{
  "model": "CTC image transcriber",
  "dataset": "short English words printed on busy colour backdrops",
  "train_examples": 90422,
  "image_size": 64,
  "crop_scale_min": 1,
  "horizontal_flip": false,
  "translate": 0.12,
  "tokenizer": "char",
  "vocab_size": 30,
  "arch": "vit",
  "norm": "layernorm",
  "norm_position": "pre",
  "activation": "swiglu",
  "head_dim": 16,
  "fused_qkv": false,
  "bias": "all",
  "qk_norm": false,
  "parallel_block": false,
  "moe": "expert_choice",
  "num_experts": 4,
  "moe_every": 1,
  "expert_mlp_ratio": 0.5,
  "experts_per_token": 2,
  "shared_expert": false,
  "patch_size": [4, 4],
  "conv_stem": true,
  "layers": 16,
  "width": 384,
  "positions": "learned",
  "residual_init": "zero_last",
  "optimizer": "adamw",
  "lr": 0.0013,
  "beta1": 0.9,
  "beta2": 0.98,
  "eps": 1e-08,
  "grad_clip": 0.5,
  "gradient_centralization": true,
  "gradient_noise": 0.1,
  "steps": 11000,
  "batch_size": 32,
  "epochs": 3.9,
  "lr_schedule": "wsd",
  "decay_fraction": 0.2,
  "final_lr_fraction": 0.1,
  "warmup_steps": 2200,
  "weight_decay": 0.2
}
Rows from block 3 of a small CTC image transcriber, named by matrix and row number. Rows with one number within an expert belong to one neuron, the router's apart. Each number is 500 + 50 x the weight over its row's rms, rounded and kept within 0 to 999. All counts start at 0. Numbers have three digits each. After the name is the row's rms in percent of the matrix's.
Before each expert's rows are labels from the 100 images, of 14976, where the router gives the expert most weight on average: "top examples" is what is common among them. Only what is clearly more common there than usual is listed. The data: short English words printed on busy colour backdrops.
# router: router (model.blocks.3.mlp.router.weight, 4x384), inputs 256-383
# gate: expert gate (model.blocks.3.mlp.gate, 4x192x384), inputs 256-383
# up: expert up (model.blocks.3.mlp.up, 4x192x384), inputs 256-383
# down: expert down (model.blocks.3.mlp.down, 4x384x192, transposed), outputs 256-383

# expert 2
top examples: the letter e
router.2 107:520536496444535506537480429563619520475491449421444568442447506519573497569424444549504465476472518450531424485588505494509509499556535535550591425528493480431451563420492503646400466430412464405410540584373500451513470503525446390523410451494481505538514573494497436542524525439578572492600468515515608437484524576492532507443494520507576514410583457547516426503499479525533491445431
gate.0 096:482412498385442646485456457435434481427585540465462491556485497492552525450486472539517490531504500516541587478570473481449476528534463472522543473410533506540551478515578487586513476475496427436581630504592517469510554502514506540554577520587457539488535493491458500514526450406552467474409489522499554515481581504533548594586439533529421516450582552587512470441424587435510549443559
up.0 104:393515528425518567509469559494561556595407571453511471505452472464573456498541491534517499562494429556462430579475508515563539448511572512535474444490556459469521460463377536530470423559517537446432438545603611550504488434503506467521522438479479486520581539539537446547590441495461515546580387520465498541439519527557535447460574507505481454525572418613555509424628451486479539551542
down.0 094:498503537539535470523469471579448382454570481537526546518434478525464551525586471488369528420460395451544454513558507459510532542458360501515477531544428591467567419483404377492490457536636478443513495495537498435464479498502466429432530496511430454505460452517649510503488459482495462460486488489432504512622580377498485563421417438486472628395454467500494512497455517541462498540511
gate.1 101:549447543431457452464463628488595480513484499534513532516469430444387511419525481553496519573466465529402550525547513484495562470423528439481478565496350450545536457496503525483493552533528504481590429494472441440364498417489433532518497551547536465506477536544508522491533522540451497507497527539460508394439532552429502542509490443491603512471533574464455540482479515607518546581530
up.1 095:570476442512524406470493572522559547491582481506493474445483392506515544559514447548425514441611471472504452480372503539482517398436610431525533497500485497469505487579506559585581454456508498528517536514497435389465508598447455524504435452566567536572531493557553512483445514480491550499522545539536420496532456552508566410442589517430541538480521498458391557494553487540522543508557
down.1 103:500507490363443547468492591401526529543498554521456467483515475571548469441441463461426479452564545517485502418501418527406517380481504486563572574488482444492559464548482443521388444508452535486524432442454573405517636483534528419552470482518512520456460517475529457498519501502501432506497516555566515550545531500547501503474442431610483469482585502490509572471520533451466492526568
gate.2 103:508440488566421416461531522523363528532522481497436468516530465540509544442508425419494550543481567537524552443466509594528447561475486600472525470596504570510537538522493610527564458584411487443512494541446539472364458465471615436527525426446555525450511317482549489444528501526477557504489522486487493476490499536457495425496480544484486535428461441438462426489573421409488493531585
up.2 094:478455504488508554451443506489541495531504496419449413543517573529620466384434544445493504453520444513564520494528487551561547513547530458447496457458554519559485533491453466585461491533492487638482474493508588569506442583476477466512496560480470507489640523511564477543583454524527417438523589549539569427545444559513482469529630496501468575467549439443582506421490524505481506467540
down.2 104:480493535482527534411421471463509553486548640386488525484522461469436473415553481563537520512612472447418452450509484484579535457521556563572493548503605452529477470421469641488459457466463568512467478578563414609523513510507445510521399592453523495607455599473576539463489506461500612479457480447484438508593557423534451400488549450563479512399541504505543491508446494483569573501521
gate.3 099:572505468580492461476534589481642447539649529524510545510564430470578528540541543552447490528494480412469504557512503569497465542488443562426535469542553603441449477521485476416462447510543616470507398613473509481469493530451497510545503416567484457456554512498558454410484499505433401565591416459491419467528597592601436519458523505575514485439605445483515550510465610546533540541474
up.3 105:430491552581546489491552507452426456471479524485583615504420586587488505458483576551509587519523527591576522515516533534519481425523495413520507500519499494493586477533459459493550390486492445583434500512530454489602477567538529496390579433538474408464455542614405513505450527558530458556533579549490454487455566452598470383561533413538476545519557450515536448462496490418470419437463
down.3 097:616510533522493526507459464538592532547442504462465481460495512439505517541507493462445522517490514503561569502518460507549522479533628473535486484548437467497503474490613493403470475554460467478450495557549426527467597468562510432446487511568439552449500525392449426482482568397501493517462525579528507400515473439577385567460496465516410414432484547412475475532498493502532505549632
gate.4 095:451513523519595461576494563497460536681443517514556487601562515462441428495512564475535452632456550486491521497463524512527501437618498384460522640505493439471512424521484529468479548465519552433377482484535402475466482563511519433483503489431519480518558413412506481477522542501434531494468519484584506445478469543523458505516542486475452563525527476511501468524500463476518456429597
up.4 098:441482459490474476544587494470532506457506405516455424487560411472489478523431527496487496471537440465461587465436508581437418594537471591455530478495532555606518528507539421543474601458523413475515506428477451435516534431465489506595486514482451413454490455548429440459499518445521450487456469478488597529561484537470420458513488516435473528501531470495445497439502507475559531602545
down.4 103:552428561485477487497571537513523500448440517443480430481616467609464567476535516489542509506506509520509525482405436392546532438522520457508502520406555501511433532537532572505532558567514554397428537460525425549457526495470514425553470494542561592464507507596489490535506433485496582399534514477560587510521425452444587512570517621434496505526471456498511531583481445560411405466459
gate.5 092:468513590539478518573549469465413541453551486521533527506541481490539541503390448506507484489624447551501524509565489505389522567452490579534518414479414567552508433585540551590499470471409557539536473543512589534616496503574500466557443641488518490503539473452454505575448444561414519461424388469460518472559453491546469541508539456608475548451600425474481623410442557493465475540523
up.5 092:502487551535516477493512470549487584500415383532503443476514534432487492478542467533455498540491499502565505420497478546449500542497524514483510462537490458402505535558498502460458516528414561440550556572477496470476535471623464510478561533430514428553511465448479518542496462481504450556525479502569499499558525517443483544434428476490450458544514446483471480506524523496542438529478
down.5 099:576520459476490517561504414455489607558564597521552459495549565477552410469490442431523469468471586485504496473519532465516525552440527477441461396479471501521512460498462538538571467513458533393442386550485535546443522474498460489508502411351518440503456532480538527468525464486513444542464473478686571557505467476575524491577591468504498400467489439518546417498455514543556591411562
gate.6 096:505484530433555488529492617531463481457536491601553523493608533593555467480520555392521497552505521455482573523445486411509455545430464614505539547520502455518532433548555486549429532505500521453547598457470406467464449557560435451482469549495477538526461488429600436509499371497459570506425528594531381567493434555480600447594502506438548486549482496418590478534554523403498484483470
up.6 101:473446442475502528539439549480469537524415420584475535485546457521538524525579507592546510441507492478417584495424506403462454525534399435514620512506482492372524636520510568564540486564473482429425602512457397499460453436552496440489522494553462621535406506456569460556494432560535498554463482473462547537502453479560485564453513522442470446538504437490433515524526460485505524491496
down.6 097:502481461540469585403480530550574586442468517544515588466510548436544494490462539490450479532507443543486478471507576433420428559506555524540409518411473543463483489627524531476450553452463509440424484562462503485420478433499546579458539497432541486527524528449500544538465454453488488510510529548470499554571546531561351470467519462501510553588499510426497508514556513531510447532364
gate.7 098:513494487525535526536461450559458481485528465509502466413543439554490421419437577500522449546491506519431528531525572420641445498515516421508491497492535484528501619407553551465486511577415558491540571580596525579491458496525461541469528439505493475461502543489440431615497537500455507544459459401552496497469602408449546508480537469485528452466430464540479507473494506462443513509535
up.7 100:499464508426437447415524548496469487550491460556560420542505514546452436478615443440541472496505517580491422544463437625550513526476486449524528477575577438456571539513509468449570488505465447466522426447543418419417568463525587485533441535550448490454550459499434537557555521512525497453529512506478472469611536567557564467522427575551497609602536561506440464606468431492541454484523
down.7 107:466518555435515529547490473532512567491535496536520508529468436518367460539404517497431482427471563555503447625489464495483526412447435479380531482526521525560526485507570483464466500487430493466407506480492442448505478436527446446618585505500494525486507495482440458487562467493483521503465458482598540484458491493490617493515468486476448596591474473510419484562555413524520499507541

# expert 3
top examples: the letter e
router.3 094:447522553521509537488561488432430479509537439581543473580499502517510507536530559543517498535480456553501513504392489537527490510444482453470452608430505511624522459517529550456521528581576574579592469457563469572494506590456487588456560516526533527562519506537518577472509458520483426499480517501492475530478490444499540428559572431490502506468301566512556551500508483437470443501625
gate.0 098:504412539477484497548498462481404477460557501501523525481481590545475460466475449485560499485545586543518509534526525516555468592568464491460533511498525502521488528465541481505424447568494384434457559447496500471523436526506523473418449511424518548466430520441414558473445473530546585451513526512455479404516490524643511544578487394480557463629536428435581535481577558568529544477497
up.0 093:557513445514460484525577515469465533518536554486478500558509452387493532494471407417497461471445448435491531507516519463586498386505461522499437534412544496469560546437562400481469495410444571504505544579390484407515442416559417535480481526559473417493534568504454532473537554431550500502500482575472420520529446480523527513413472527457481447445573435508493478556406447426472465555488
down.0 103:509541481537540478528517547551490468527445547438441507527480534534473532517494485494518425469449432521463495498455392551445459458474566611528448422520480392501449508417492475579538561562442524554491479559464571559502393462446505430578577489566520411439536494539547490495495535533507461511520502421487547504439490606505487597481499550516496326503541570499405568472431496435441551529484
gate.1 094:540483398430468430545378501636491543569501512492484467454524404453616471509558430503521567505444621487527500553466440460559421598610447440505553447532486505482502583540519631544465417562524439546484525524512491514466424481431470530480566504588525454469589524447547533406491521567412555564534470540453411471571557465486571476415547455510496596466445465459421448485456436518617527458473
up.1 096:499444535573622469520510442514623419548577580536350550581615488556528490509575583552447569479480514423431460375458390499527624586570487628576386532420568502421546549479485595491507489510507479507445477530467515489495384440538583510505468561440547426531465537525556451574556471466606564537481595520491509488542517468470474494456456428538490434486525499566455498437559485525538512507475
down.1 097:490503452528503465488431494510490636484479426536492393459485544557409447540519410517525493526389464541543617515568433480522473424468529512457520502490527567515463559500532518629509525548536511481515514437547573508527442580524452464421445388487528463494527589506405500487520560520412486461396578533524470614494491446473504556460405560444483529587482538477471414483566612487476477500385
gate.2 105:554532486521503466469540428551469497604480440458537517504467544429466544486555590457529477569468456587448531498425584397431433502498500541487516489536548498565518439515450498449554647562474523609585510499500472605448500420441539443399559503458582460491539507479418511453491501455518533515495500433442494614537469384495515460413544590529454479580536537461463459512581578527512568480514
up.2 099:565470427454529507472468495490551486438474469525500496516506551501571431491533485531461602375503512457439436446491463441463505454532448460491509509472521543480531566468500511479457395501406472406469477514471522399553550499459476508545466400531518637531539459474532448478478477515411472389508576418566557480517486535411455542491367437483565531456483522516496560479409455576502555528562
down.2 103:488555507575542516398595491501563485505571510556482459519501515499569510559495449439505595528444520507498466512520457504533448471488556460468537492509462454579542504447318566464465481485423417435511517536494558478486446471494478474575519539444567430549455466484514524513457493514521438481526468574442465518318489504485568493612518468489527522452554465501539528475519528461446504482474
gate.3 098:505484439468478479559533517447441513483511484566487463533358497441497406508493518395586429559491435470490407464526508519547526514627490452428491444444552443504525446516573424541531483476422396452539523521435540515447402532584441543454541545472499532527541395508561538525485551470459517591507536438441450513462540540452478528506430576497492534566497431530502536491558487465540489437515
up.3 098:523582439596523436480393558521405453508444453557468557592475537408445476432536426554496429437546386501485523484452507555424470525501436567465481430435499523407528574479447514475483426545521501570568513496443501485461475456454494436458478520509534576542534485493561500470487446436358481546518490548523469456419496519477481410417555463541445563474551511533496512525434554475465614494433
down.3 103:568495488523525514466487491539461501493526446514493475513535491469466501448530507520583590546440441544567465451624518497442547407534511420567490566529462493578515503455551520563534398489485455519469496567549461455443489530435463419549469478523436542425461447447561538605389547486519530510529540506552472547585579581485492551507500519375506570576518607568504436506528500504490518556514
gate.4 103:410522515532500546499587517527485601458529500499589493475413454418551496540522525574505543459527552511480585515599436471475568490527546442494487480469515502527514465524499482558479470405540527496377481549435518527470498508519468466518457511571527445548500498572480463617566438482542497641535386421515388493469488508498467529509471452502501306461573474496545492487481498578503500489527
up.4 101:492394528469477371573418537519534490452498416436465512523517468504619525494555480502474518540536543553579595480528463542569565600512575521524546405479522478428466502594465452498463538594523456439446516545424464480504478555533568556581412418494566608490523487500511486567500489393517469517521513539548584504497497526479545457579495536486551546593530598523497493563506526587548484590466
down.4 101:593512511538456415515516560451608434455474471517543515433523531544525591513449518509531486448592534473441503553386494528529516536541482573496485495493523466480549463487545456468476531548615547492445494491469556562477562569574520592506525503557552395496498578481432485599538443580487432485400526514439517477418469520411506544526496525501462419499438477507523564603499550494468541429463
gate.5 109:453609574479503498516536427505470477585489504548535431536482535441520451520543555526499534488487472560516446490422446417487487456548428527537412597384550445498564434560486556541526417492565569480490405529506534535443481568410383573427471550442523566563461456453480527544452500489477448496495476527571457481471472446531538481554540510556458465549416504468482491520441495432471480505634
up.5 112:496481413529507554425451543488548454533519476460494558468526520547502566432600406460413425552488459456470547549571532593534514539506462443463577473534373504513396481418554534558537586512415489514486521416479453478546516487642538528593493412489459397423500510458470531465539577519561561507445508547405543556505474528546431501469507497507548508452556454558543431505550529482492510426434
down.5 103:501613483488418541441505500428478458434508508501499507543564457400514437466472523570469591459463455529475509479494512549512541498546559413453471470407494611513385543427666437491527424478495417563447386586494505456501453519538564489571550469466542600444480556410424564691488589502476414449437594467455505455398472443484438532456493498538496465473538476584540472449409480448452563496460
gate.6 103:411442439450471508526526497422433463491516480451454500512530452501549520485569484488550550544515424490354470529503617540542462510482481497557437437475526608448477530555496520460469435475523406509425547584538458497558474585540472463414442497552495572465521537539546512475618473619496447515514401507508506484496465468512446570516473485516463495580506538550446415471455449538457465513530
up.6 102:490510521553405427452460430477526546533546515579463451479450572475581385574591514501469475464521553546465524501511506558511463490648469489490488527586500435548514466487531503541505517496434544479556552404457567505494468513474502506497460514457519546514468506436579539498506526543585497531492526474511533503469521421409473592375414491495491488540481483546656540455464448474480490486491
down.6 096:466509417496411502519437486466526483521583577535541521562483574464568528498486572481474450516544484567519512460572491393435602544471471480458465439500512601418532561517519488459479471509494437601552404618543525457477467400536478383460534440482516449441367516526546517494500578540548450519494509499463512537485574573467581507497455428441526472416511405491574507524531578480440401504602
gate.7 102:510458516525548602460480464532508569437491538602506545511547512502375650497651598422607449510465531591471494503522522478486505518510520561557478489459515446397529528492594431603333572530472482518515555536487404565507615557482610565450606551472484520428474437553462464429537520449514508478442516523398496565468458524547463479500571500430459579401466434574510485454460542471574566523532
up.7 098:524528552483529485477506433456461594518430421464467579610520503555506609556457475472616421511452554491458524557505609494538507548550536505516550429593563473433472464493411422543500522471435466544504456565526552576511556404590446566541521480380569412524585475437436445484553583501544509539474510517413483530474418503441456520503540581535597465569520442442496520444486633494562469440539
down.7 097:495481521499527459593416493513518553450461539542512558467541493553530461452391451549576372453540538532465463483413439528505443523485526589487424427489530438502564549503501545541440514520510564472455483490529506443537494476440545540515488508547566558548540443515449544602500508515430472471488569536588590435588529482464521405479494486501426501573518601535546489419498489512437478563504

# expert 1
top examples: the letter m
router.1 102:471500473543484507443410536411513485517545526534465430504647425444450501502578505442474551533543471545469578563515580539541512555533488523519529455494445545498483495530416488433581537499486518523528521405522505569530532449553545478532589479482459508488605418588519574500468511544467502486397490530458421609603479452565443512462499508535513538552549533505533442568553499541498505533425
gate.0 098:517453504552507448500453544499532534475512451496478487486573545523426536485547515533522490486609530509506545480644428464552423456481517536538522392532601590528595471509481517543576533595423549533527499472474538484544449548536482539467600437442418432461572495509442557478532437438512407516440560396443509469497491502471453479460469489575537476392519452550548523436548505510427433449475
up.0 099:557548505466565526567550542533552517458432387515434536456457498516398493503573488463454453591447428477570474435474514550557471475505492508485561431435555492452496518525512439506525569618507463525468548511502529580574534511595543554578429452470508531567639480449579488517544478358522445387615453508562460507493518563424505472549534487571489496491528513506515496474542492555464496491480
down.0 096:456531476562459416518510358562442524548524511540480451522515472486503502483526598544443482552505502487512589431552508394446566491513417498435518495565535515532454539566506486570461535405494506565431547434596554568475543627453564451567528501458499449566441491403420528468548409505487533544438497505444525598478499482437407439523538441421530534514441494579506561478426499508472510386437
gate.1 099:570515479458437405465541573515472494441477489540632525462523471447526447497548531524443575551579532517495563497449485392513491534440583451537440500485438558615487501537439498489614430460526610418565488531537425482413462543501463483479508581539493491523535544505518537493430582451458502415500475530460521558511513462504472493516489424462491511527592444535599475451500513444556482478418
up.1 099:598633533398438503579538558449498538396532538411554521464519605474531630415489478522456585487448490503521416503465624570506471468448559447400436504599518452498456461587527492465563457507577557578539447494492590543488492506463449526488576500598453508541436489463457488488495433473572487454589467474557518477450548471540534538445503516410527532590441497512451558505451542530472485588506
down.1 100:514449466458470508521512429517453444548501464474401518465469483430554532460456434553482471468460498570419542395484551429442496487475496546505528495545538484437480514483529601463468523473498488498513638578583547518599583452476548545492457609566560488420453498588538512494371510527528461514426544553548452474489527421512546576523518482496490439492467549539511507539540510507445512448532
gate.2 100:493551550384469591448510492544485550590510488459491517555531452392460516405519402631580557548440504607481552539517438529493515489437517473530388641628441533582467456519474475539497611474611518426509511506475501475522571510535479528621386481492387515457504524538472561452441417506508503476432573465516506527455512457478427566496500434477378540512471528554477500449545447442476454506538
up.2 096:437448423553600555398595557579469550467479521492467524656511407550454540466494511461555547517547561451480453564442532460375531499527580468596518505436518479526477492498542388477525492463476537575541573450480513399533524495428504442495503507509431557458603564423512554472468408544420554454480460468476497530440428554496496409451494510442552525530517506473595542414537498526459557426378
down.2 099:584543404510515505420515458489517464410529553475475548477605468491535533596460544398465421472451543461489537550560449500488410539503440526454515451540488422475547525439451493554477556468540511544488529497401453477532578423510545470564548533388497546440489465527518524462511513498440480556401447461454619509545472397471429544549527513536472530448472554406525528463495515496555539507477
gate.3 093:425554457379411518522516483568447512508456571483439572444523549447437521486513458530437406567511464472591485543560519499543545491596538410460530606523496491574523461517585452515457524526520429542491533483508526503398481469496519503424534406455494485432428429531449398543465514507567417488505469447429560474494593429434502460456513463576481515651482572468517388385576563491617476490498
up.3 104:604473532532576492497539519509483489560517542439399532466537564553548557559517505545485455518500504487457502468540521463458517536526438484469457556460546437419498520502471517469445568528473566542474471481550497575528451498482516499549537505457557550446522460393451501619498471475523483470456533488502504461543519534529444561460546535431476482573485471511590524404510487570449517474506
down.3 096:569466493470556492537538514521341420458502503514448515446472479504490442466532477447467493455440568493569544461504489481481459505446481566535540481550531581414533425604433445481548566512544414611420470466498535526468407420486459528466520530451523529591535620495537537526461488571535519497573509506528531444510460506452456463421457533409432560428550457524504518481438536500513490483538
gate.4 096:523513479508588550505469562518439488466529552517423454448514480550521476412544511494481412470528599496549542543415560518592540487493553390494497521530431531480532523474528516461488480505425540471460432517556521552430488519535471430519413501452501487506464436525420458394404461531404500550632424495460531444616529563579521486522536407470466512458434515519475580581556532573503468474540
up.4 100:468591552435555564528493525478486492480492515539487550521496532503482494509526500489494514517506514582562444447465521465513460526465497531487523508537516466503548551481503424525486537505439549447512491560549493459513540453467532433477476505498381604524530605411504449433476454473506530551530534443470536479401535455539454511497566529466430535436500545471500508457567398463538527496516
down.4 102:475458507512406596519513531497483586565538458431539602417545512423486454519477516482503473507469486518413459437446489504473506478471538437481573546446491473448482407493529497554553556542452508540462513535427510377447500510604531511498446499424507447550531465517546492465526559484589440564511440546486594518512492563485553450472485502481496414490439484519471576468524555558455484595451
gate.5 097:442563510481508466597428478490497489549411509489521485567586569455612518533544468528547520451561595567480536509548430539544523471464423472606507582555473518548516462582531366520444407555483465443477534522471484553523533547558483480517448481583459466468411547555456555537510590462524491460529522430511401521607526474502429532461533529566465525449609549579436513539520512514558539530520
up.5 100:610478462562508574547509588573496503467591478612555625480389454425521511526444473463484491407521548570476495452474527523393472530544546522452462508514542470490542522485477487502529454478512499548515410505437442505580550580484501588553508542457484471506496503552534393567572555510449569531594551479539449448454428407473447421562522482433484450571517538525497474407429572431494435556485
down.5 100:493495428483479458487552551481405457524474596598494485427520450530544488509508526540540511526573471509394559444501430461491448593520451428555490541480505474617539409483488459439532491515490462522453511474568532548500507556525548465475405488473457451388452594563433538531501432520508494505412485556460491452503476510500490499427521540596527520504442514533533555541477485547427559511598
gate.6 096:477430495511472581484541561541537435625482537446498532541462498492465502494567572487448517479513508504501408422464450458507506465518483514518476521455477547558491606497515492464417533478547491529386471491585572478501552459562481477591514521395497561428512511463438475442502575616540448578531480537451485455465517451559474492519503526491458553476521497535491428474580433517544501551506
up.6 096:568532443491468453562508467457489452492438540447525458527494559523497490433469409512622587564557492498477428542452458493465535547535435523495454494558502552458441494520519480514487507532501484535515483492515471440460530567521484426531464530415606539421468521520520522508511512497615582462574448450622377465453560574433521528655441514435602528456490580515513461535529472479438523500494
down.6 104:520507510486516491480620465421498445513426543557403495520554535508493532477497501502466469469562452410503524485416519506418565571528531436476443472496534535500501507342462476562474516578443553410444520535467479576448580573412477575519538532525540580496469456441448593459422492540588541505507555514455555555572517432434440479440514456505460512474495586511531505615418419412521432458430
gate.7 095:488506476531567476457490470526533440545513589474539481523471508518541452565430588562530500470499453468473466437433501419522549591490544485480529577518445453471604532519522483484530397501509438506473541489598378514485480554461433538443403521534486525503479484546586511516552468519493589477539562516525463447495533473525479567525498514538387545459542516412523520501520524444438529545500
up.7 095:482541513532539476540497516520516540501468419467514470498551592486562499550446466510483415449450415478451523529415469472478458581482577428554483440410513474569535595556470494443529500486607548450526517587441428534523472507616485514533484498514465559510588545444573435511508507460516493462583420500506559480439569481539569557492508540475483480547512575486323477537550532440491516485579
down.7 102:480477559526477460549532498588492602547535455543505563517472501442439538471529473532505500432445405532471539480491473490484588586494492556543434520460562454420469494486505512474470582472538492521494496600478480523455484638464514513422452537546470444631461487521438520451510481386582392499530493578448473481514469544476515509458488541614492471583569501438460479520537457443560488486466

# expert 0
top examples: the letter s
router.0 096:532442494531456467446554586494390504513423609495550477534519532517405537392502609407479515492533556525514538488472502448479505482495462483484405548509563528503575488544463499370565529462550489540525434503592484505445481464469575570458458536488513438369413435427515474441437502558480473574442527477513463470481499447433454570522422536491450454577528458427411524507464605486488580549480
gate.0 105:476490483502464546530408490514520430592497433401527587547564467424389449506500460450539506453559499606478551447468524613483415516462417429498513474483458509393496411550616495473527482520476452471505507505582607527510513411443420529546566459555541462570495484518523477452565522452451476542512582562394534553502503450557473457475536597497530541479463460503403509442451509475545478472439
up.0 106:507492527517535525502418505523598378466556571462559460511488508563419460423534547454460612457439504479460525429587352464571536494535411558487461434523465455495478443479466593423480441524439560557523520489509517540451555447555530448441513647562448466447494393503429469549486555544526565463458496545484502560548473505526502473418474568546505511470512495471511458474515513492545525397522
down.0 097:433401412477522518457470585499473470532568583550555498451457538524482428528402409489581505560541454495459465544491532521484473493486563475473527444503525547550508370554522543512468428528445507498510571532515418480449535496448477513511491451425500522515491412431493551475559498567600463396525544430497458455363576457439562424487437586619492523513548518451456485513540513502455512509483
gate.1 103:506465469587507533484448520495549525484499475487479518560447414416555521481451465545497551494449499559458625583485489494492539426521515520545542466413428563407429553452505504504536453515446488531403512537516571479599448450480551549511410501440499534467501583529591584469504437503505508576528557512515498482476464493550627452447521402450588446516530408572451520520444553522518433474397
up.1 101:582586591469487454489443489371410538510535443559525535521455557486537513624554556453462467526524505535475499496531573445479505402522502527544513515443499509539510539532508473478397504499546566546461491517453432529432463518547489499389520580506532453464485540488584504489572440527487453507500398439526512597511567503540547459522557476544447510514527536476522505471460433510511545572480
down.1 105:470528502585462538456536557475518506477455521545522496511483450461541492546526506482463457414435552547517555551431551535530451550499543499445542392392513548570448519478539484475547420495524443530523627456391527467463435544620533559570486477494539505486438409493473552491518489453520472542435515509579545538483557484514376483531504500520484426406463533430519505487492455399465498507502
gate.2 100:448591442543538455493573474458471530467367538549535500492471479558519438552427562458591565560554458470537481506475520464589445581470507549528553516547447434466534527413534584626505484609538486470420439594394429506542508458495475596533543556580498536587506449488504480502459510539526534510527482534508450474424470566436474485430512563561565541457363544504520470472432456435458444423531
up.2 093:563535422544419507511531538511575528472440445635545504371435496424520420522526421557468584526463482527483400487601438541595513509399529453486580455503515498424478501473456472514518541430421488513526550429571491492472496533496485546543396504461452527460526518475483503541593503551488400491541469461560461526534599519475603536487526526429466467447474453464477478554467531546525491454473
down.2 100:489435471592495466528581540541513474499455560495465529492478567438399452470448569484472529429481549411521432450497437527503514538423469449474546528594385505554520567462522490486480512563493447525501404545440527569467540486494491427505485500518599511453439539488496479530527494494509577523463534435465518538482516505460500595440610578522536483586559512486454471501534554558493539511517
gate.3 104:533366512451542449553561504413470622436577534444507420607437448448508548493447467439500499487462463494488440547428493597577502466491455446455472528573489549578588568521473478471531507473492539361492559557477528508557501583580508482523429497481456480439479499475631576398561516473580427515562403488475400575530421418628486471472451491525599479554580442453464495507513463461463457618466
up.3 099:490496533549465492534516546442531386488496465465422484527508517467486531496527485516501468467501418557449443451490564506498497471521570490466513556517540479502488575483562472508453522453521485453647514467422525585499541516468509438516516450614518606488484563559473563384396437502502501460486564551518564529434505465510461536458522524494433576481507494541491482470496440452508368420523
down.3 099:533494554501437478559482474533486475464573552433405488548511581451518501441415505508514524511419494488526543591528526514581505599606510546495484501537565533570519463473490609465384428487486389563563520561476481586417427457562526439548498424503460472591488623503566506517495614460491526510488457554360607558564475493393527462515420544520450483493432478452492541519571471483523450469525
gate.4 099:560539482656499506506521550618472590490483430555592452567481504530486490474658473513506513402487527530508458405454558490527468538482482468606509450524471572469417497555539534537522520450477497411542477529471530432563485484467472483453474520523577547422527480588471462509498524515414504495481525473545463550449586478443483558396480477585494482419510487522587475378505485553348526494580
up.4 100:428515476398496458567488494582525538557511461582510530518511497548547542466499524509586385485591543488577542487535460497542490453570516471581573554531522557489507460589553510478464394544471481638533526519501530563472493543500498541473575507555539553424565513573414451475548473536511381475590501316531521502504542503518555547461528473463449521478581528475536580370545458557559495506500
down.4 103:424527467493548577501480511568593434476609468501499515478496497455475483573545491605516464517518372545416574482502465481434505431438440534494432537602444500427484552573488576463432522476540516535482491483501493555434548543502503578593506426569431472553441602481487593385513356557510430508511635531495461434469500476466484492592527502439439524529519448493383515431482564464490538587479
gate.5 100:521476493496437489479482507509464581511476492560491474460456467508499438596542524530522477473556468470512457490494492551371458589490502410496385499520533651519450592437488527513571509551486529443551549638503475461553418487572516540453588472434644445432499531537467520521550493438500450386464453514425473529512604438516591552441477440506398427455524546528526518444554560481575516486484
up.5 099:558461460485375414452488461581436466465556530431494568459494426506518557488516451356473446452472475435515453558584528512472537522457498553469418519452540454423481507518458547509543567564544480523448548529468441432558554489503582517405457506423579502511506437483457539460480484602491495460401484407540492416442444508471525586492400578471590459462428590540480466476575445492578523538445
down.5 102:544456467530533605560507619396498459485487482483474441435570485488528514508515458520616459562506465522481455528493504506506531420355538494484482508486526508501410542451522468453535479475463486469552438508502473542538411515547473462500533546605546531573465542512457483522462483497489480498484532539488499490574415548445582507533558480386524506499566456459530504526488563497483600623514
gate.6 108:494492355508504531518509506485505547447450475461452566503538445476465515556581602511641482453536556417466589501496510590513531529479433472494519451550451450499518539424468500446532467589516467483525516462574433457553496496569445522435462572549599568452491487568438507530516597566605551529503459519425542540452494494508550478509466433467551542577409479515486515525548460518440433446496
up.6 096:527591517509446503507496465493532524505604479512493427434538572467457470453474485475568499527416387485430605511501478475540443464398481508443477585504375429494556532454522591564602565479504489480433464488512537572501521503542424474496502536487510510440480534510434544451513492493549442464448490429503517505508477476465559556639518563624534500537532525416475460499438523544512477456474
down.6 095:521500519465402441571546484495557528469546462430513441531468426414567464492467484446531483446601535481444511505463451515508512574510493499412450524462501558531481383487541470441471566491420628419556548576426478455524583470516467430448453522517470570526518575496559451480495538496577520445559467510495562509461460462416527559596507453521515544476439504474489495501501604459525486528611
gate.7 102:533561519537447510624487542402506511456518458475533500515441449505470590464466488522498480521480449490528487471554586391613532519521483548459521445538597466622517494452419528478573537523492465578533533479447554505480557530475460562446393540502516399486582577506384510446530447540522557476503491564495558578467542551469519533555537362458462471495434497485490489528508521544592533488576
up.7 105:507543436484486618527532503435505498610445511523597548514431416450431599458502512586431605511517541455512500487466556561466523554433513479523460501595440544553478444508531477483508461491446457461551477520524532393536535525497564568472553410533571413525393440531497465513473573510513481547522544569489542504554518485499477438522430437482480496458533444483472494520479621492446480473513
down.7 102:445547475551527592543532523518480513494454473533510473479430505491494459462467487517499547502521382399595474522516479491516561585434478471499513413469535529498503509508464445662545564560435488562498392499443458465494517391430482503590517482471567491525466514511520488431449496464432508452415515455501547477550546496542539505494487470438587503532447521509547590463464505511415450473509